config.yaml
vocab_size: 32
encoder_norm: "batchnorm"
init: "torch_default"
lr_schedule: "cosine"
weight_decay: 0.07
Rows from block 10 of the image encoder of a small contrastive image-text model, named by matrix and row number. Each number is 500 + 25 x the weight over its row's rms, rounded and kept within 0 to 999. All counts start at 0. Numbers have three digits each.
After each channel's rows are labels from the 100 images, of 14848, where the channel reaches its highest value: "patch colour" is the nearest of a few named colours to the mean colour under the peak. Only what is clearly more common there than usual is listed. The data: simulated stained blood smears. In brackets: how many of the 100.
# pw: pointwise conv (encoder.blocks.10.pw.weight, 192x192x1x1), inputs 0-95

pw.170:478518512525497482512448486435489484494514478459487490454461484486493496506499509502508440522502467521488507484488476449492484514500470442433518469496475469525511510508503384456493510468484487509455522509477556474504505502491494477516502492478483456470484503481498482511493470504485515513
patch colour: purple (91)

pw.89:471479493520489525513479500504492510525521495465516505461470502501496490468423491491535502529523458494536439465525434471515510472482499490467478382499504520512484498521509538513524505514512501496498457484486474486495535503514535488508500482465480492515502465482517515496515471502517522482
patch colour: purple (64); brown (35)

pw.88:509501489494498512443498519513494482481482479512529512501481506533443548472514446529484492505525526511483515504515497505475525518512519515538489530524504445501537555485471511466504433499486535487530520538495476505495528467524515481475472498495481507518465524470474454493430450586530512506
patch colour: purple (62); grey (31)

pw.25:500521481504470542506523545481463506496518581499524485515473489522525517491490448494490498529503481508429506500489467518496496481538505513455484494530487482534499454492527512484468497562506513486493517473490516475512480514517534495427517489508510512473500472515515502469472483517476492524
patch colour: grey (77)

pw.57:503488503503539531459527525518475470489524563502513461509481511480484493482485475550486522483501499515479491508492479504489511499507465489507512434544498471533523509510496518494487448559504534435497489496480494504514494477514534486480494497461502502524476515496489494475472443502460514502
patch colour: grey (87)

pw.22:500470506469523512514533480482530500482516524500506527496516505431517512491468473508509478559480519454551549461488528524495525519498483519527526547491510549498481492487513495501518559517501560576474498496526504497523511497497521482486520501492475456501512513466508518479514502468544503478
patch colour: purple (92)

pw.168:531503522460507505502514450541544466508466454568485476485543498485502504530495476520494528478497508527500498504499507482533507500503541540467504528470461492474513496530517536467516455477534504497516489476467470496521472496473491491505517455556507484508515509508474500471441441485517480462
patch colour: grey (31)

pw.130:530491477510538514487499491491562481499503455550494482487512513498512515442485478500497488486519498467486413504486418471532505493505510497434463413500481518505499502485483500473508504496498475474490501511476500497503487501472486452502528512533482508507498521506502507474513525524522529525
patch colour: grey (36)

pw.149:525506481470458488487486544487482498466538455502466497494505540539552519517502529545507507526523477488474510524512472514486540510496494490424498470468507537520484485497464516510480529474476509527532534539506497515491529479484471500482494476510507500487461485488521517529517506456469514501
patch colour: purple (87)

pw.24:513510482497510462519482458485476491496527471507465515523512537451457502494477480499522496569516492473466497519471490520482523510482447508502478488540518432421526520525478493490468530518499514520440470512489515496507541466494507496436490499489478495508504526470461494490508447509498517513
patch colour: purple (75)

pw.147:536507524475477527498474517488492473518495475474453505531454475495504505526518517542473513465504461507503513500451488487502520524554524516512494487482461531510541507515535543501494477481529488498535428486507483506504478496496530516506525460523462512526488538494482489476502503508492509463
patch colour: pink (93)

pw.33:517444484484500483482494490445545461479492515554509475488550498504473480492502489510527479485494528489434466500489472502544500472534499497460510474511494492505468489481484474503511509498462520512486504504449496483483508457505475465490494473566472537481485440494501501494491473479470495533
patch colour: grey (34)

pw.150:501510524496479490542504429463507487465492496510508481469464490523499535487490454503517440523481496496443509508494519484472546464556501477474502479469502508481518513547512540486522535479496516506542523504507507473485530507510523498471501490488532514502510523515512480525525481521527484523
patch colour: purple (47); grey (45)

pw.137:526514473534495475452495540515491516475499534511512522508501535502468519509471479510509506505525520515451514528505484510495507503480460492494505522492522447468539545505470473507508462546480513495480485522490510508479501469498509481433458477495505540516462556505494474495461463547478492518
patch colour: purple (63); grey (30)

pw.76:535446490521518516508486470438522494485513468526509532454513514519478507498518490517495477485534508467543500449517478515505531491482510478496498512513478507487487459501415508473500493482528501509531529527503485465520505504496483467477506518515531536446497471499489490536465501487504478497
patch colour: grey (95)

pw.160:417499496493541493527492489466475531518525470483534480478514508515478481517518479501527473550542511521508501488522470498509499513495496514521476479504489517521492521547491504485533541419461461513503495551502547504506520512493482507510500511497510532466499490481532495517520460530534483541
patch colour: purple (65); brown (35)

pw.107:520512505498510514494474485544467481478474515494477457500492495515509502515495500489492481503506516551499473491504466460493511539509501542568472455473444499487493486508565445455486484508515455510501473504511472559531475505466531527478542477473476511510481516509483516466467497504514522487
patch colour: pink (93)

pw.173:523493485500501534488493508507473511517488554504540515497512500478480502460472457534514491496510510477532488491491506468511489497475548494553479500528492496554510522500478518494542504548476528495490488503479478504496485493489510475493468497482503516520521521519547473459460451565539499510
patch colour: purple (72); brown (28)

pw.183:508529505472529487547489457478503478494486431491456490505515505466441496495485458502489495555509513492478507493473502526486520490485458508547499509497519432441523522471491504474472522492498520521453475523531500510505544462516520492427478483488517481490501526508487515501536427500479503488
patch colour: purple (83)

pw.145:486521534531489517520476471478479471491492533458511529470485486540453526488494413498485450489496517515494529486529510485504513497491491484509485509493497454511482467459531443474473524512502450542513524500493480507520505480524488500488510489477496493484513485520502521533503454516488500476
patch colour: purple (94)

pw.189:508451509487532484519502522472558483461532503553494528502544515464540484501499524478522444464525508481447454467490488474547477498580471487484466481455490485489491475513505518470492484490485476477519493486466481492504488476468444490525503503571508477459492501495523520482455519518487486498
patch colour: grey (36)

pw.180:499511499507502507503497481523465496491517464491486491519518523573503514513509448511515524491524506503508489506463531524490510528474486477555506556485512459478474475486475484491464538488511495516520506520522518519474509500517480467470445441528503494504452494517524475535563468438455496503
patch colour: grey (39)

pw.32:503493496495490544515478491485509557488497507494538518477497485452488500467506480497525524522495468489466531483509498507468500495502530506480460498539520460488504528540476551523563480518528537518490481513535504480495515477493504515494532511482546498537502481530497490432500488517565502530
patch colour: purple (49); brown (26)

pw.52:520482482506522483462475452481500497452514444502500507515521535492485508485464475509538519500527498495478531536492518508510465500483502482509509492508508476398526542531455523500508534525465546530474482499470518493472524516507501485469469473508480490555481524488507513471555440494510511514
patch colour: purple (61); grey (37)

pw.134:434479505511520528442493485499488541482496493484572460500514458460435508516486459514540514456486486506476479482525496483491520490482545515474473482511500490513506541521513489500629492465499487465473466478515494503509508476507516477509496472501514466486522466483542478454469466536564495494
patch colour: purple (63); brown (37)

pw.29:475493507521518517492512452469488461464552503468475537514490495478450505500506465476536501532505538505528512494448522503499531507521461519496483492522497490448479483468479467484457543522476507566524488487501454498527532463512548507453477500466516461481505506469515547491512468451502480481
patch colour: purple (93)

pw.93:493498489488517460427476541494501497501560434503461513522492515473501521493510490518484513505503494480467491512487529540509474501464457508469486537493511435454511551490486462520481463525509513474449484497497498496505513472518482475455496463504498501511503561456480492531484461525458536535
patch colour: purple (65); grey (28)

pw.179:549533411524499561473546490506488501485540549522535475517503552488503528512523490535487516520509506502511502504509497502491536494516523513498514506483526495533526517520479521512509464531487554468525502492501494496526544517543543527524463510513505523489490524521519492481467484549526451524
patch colour: grey (49); purple (46)

pw.181:451482537470504499485497486494498500471480519499469508516501488489504517527502518459466511515471534517505558494477519481490484526509514520544492557464492524510482510477527480495488485518500470481522481476501522524488482533487531543552432461487493469472541506484477498499498492477501505490
patch colour: grey (27)

pw.164:490504482488529519472507522501512516487481448507560489494493516452448505524502471518554476482505519508510503472533512480503464507475539537523493500514476480509492529504520503497643466505486526491469454517512479512504515447496526494512523471493500495486507480516521522471468447531591481480
patch colour: purple (62); brown (38)

pw.34:494466503498499476504492511487475486471503459494500536467473506487547501490466482543489451482523485499537472461507521513460500452483488488518501554497520458486520537533487519504511467507534511489484487492455485469517504502524491522478494464464462574474491538507501444556489451504504511500
patch colour: purple (63); grey (31)

pw.142:532468529528557515487521505450531503490473512503492492519509490471495464508517440472515484498511529518383486505517453515517523466590493459461507470523499501472498485517442461533524511503484479485516528515492463470477481466491496510458535483517493490450486508513487486462488537521500463486
patch colour: grey (26)

pw.141:522497488497493545464514485516478522513489514506568463530486524520484529518520498507524504468513505513534509519529494481489514517448545488527494466506501475542537526473457531495544452516497495493524539539501497525470531490489444470556529508513518496508489480526481483477451490529537509497
patch colour: purple (68); brown (32)

pw.44:478456490517529498503505501441507487451468518496494465503511465497491476484497498500494486516501528484339512517474507493492511465627522484480493495480472481505492461509469533504476496464493492494516508516496501477514509475499476492481533464511494531479535488530500506500497508514499513487
patch colour: grey (37)

pw.18:534539483514530482498476549513523511526537531524515495503510521515502511461488486532473517538489486461510517527496479449506520482525480484514457485491509529491543543529515545497495506545513532497506521507508527507486511498490522528480538533522491563541486534512498499498512486551484525533
patch colour: purple (62); grey (31)

pw.79:494486524472503471430467501497501479469519444515454515516488492468463501506502476506503502493504484500463533538469528534497479501493435489510484587476526433447505536478486482491490493494506495488490491460497515497507517487516497467453488473508484507514507526456504512507480432507471549499
patch colour: purple (70)

pw.53:509476478506491490470495536502488475490496505489475517491479532483465504485475492541461499493512491510502512487488499507494474497486455476532493523521495447457520573483485533482452462528473492488462488470483497523493472503526503466468513488469463533524513546488479482484473485552466522515
patch colour: purple (60); grey (33)

pw.153:463509506486502507471480477495492520485521489526517504501515494502484463512490470514558508519501523509458507522508526502490484516461478504496484514509510458470491484480493440518532545486467497513496471496498519508470534491505512490482483470520504480505496475501513531449546415479526530513
patch colour: purple (70); brown (30)

pw.82:508508515551496500484508478503505483494557534499516494490529547584513524501530470458495489495510477484523489530490467495514512507487495506474497449481497471538477478503495529507490494545473507497509549486493521524493511514513494487493471515489477465508437487523511501459519459501484514502
patch colour: grey (53)

pw.182:506506509484514515431490467506498501514472483484585498460484481510485524504508422497538471444497482489503502487563492485501521508471575517509486517498498490544490523501495508488588461476507512475512538531490488490522520480490512463515479450474492491509522470494519475490463481524560508490
patch colour: purple (68); brown (32)

pw.86:554522474494475528471528497505513478476463534520522460518496467511467533494500442495512499482466495536458480532468518503487505489523528513490477566501496437511521514489513488476519467528507493484520500482489486516492508488496518470465470456514488481534518525526474471518447441536520453498
patch colour: purple (61); grey (29)

pw.26:482492502511512526444439471469502471507518487473478503467489542537497470508495506561502474478474494494476487493506532521508495500524487476460504531471494447507476483493494464501480514471513506528501517482483516479513512496482477463519467495513477501479489489521491475518542471472440529510
patch colour: grey (45)

pw.166:488485499473481510502518491477485488509497491497502485491492507458550521508504516527531503550475473488522464485489509505473505492508503493566470432515482516498472481468531492479521566493470507560492526489480460467528488512490525484530521461477484506487501485503492544472522486488552514482
patch colour: purple (92)

pw.16:516499479488497480482467478452485520479489471484474525487474533452480537490482503538502495530483484499475553438483499504472549507493466485508497503510502461444515545527472522502489520539505544536480496495516478450474507497498534471433494495489491512481521533475454512493490485500484488527
patch colour: purple (58); grey (36)

pw.50:517494493530507504512508541502481514467521539525505528507498548517517539514513427517515496504501520482497519503480503479477507505493513519477500458488502485489523539516476537470496529551480528516509544526498503507461524502498517487499477499480487515495504546500518508481527460552506486573
patch colour: purple (61); grey (33)

pw.191:507504483517517532500491540504484503490507548512522499505493512512483520501503411497461483514532513497510500501506483485502512511475489503545479501508492429478515520480475496481447450559474512503509518505510515518509514483525514501404476507490525491512482537508491458486449419537445498506
patch colour: grey (53); purple (42)

pw.58:522491487420430461482517467510502509525505485535502490514521502537528517535512495542538515527505483533528485513515477490480524517527503520497512477492483490547527515502513537492530553500477517538522506537510505510467512498504480503508480478488508531477449502519474543513551534498525490523
patch colour: purple (93)

pw.125:507519489457479477506483497486481481500477518487496510471492491498479515483476495490516501494496475491553430494503396479522516530446509507408496359517483499485501510482530497487511516499497498488532497508496518487483506497503501467508500492472521469493501529498507514507487473488514523502
patch colour: grey (79)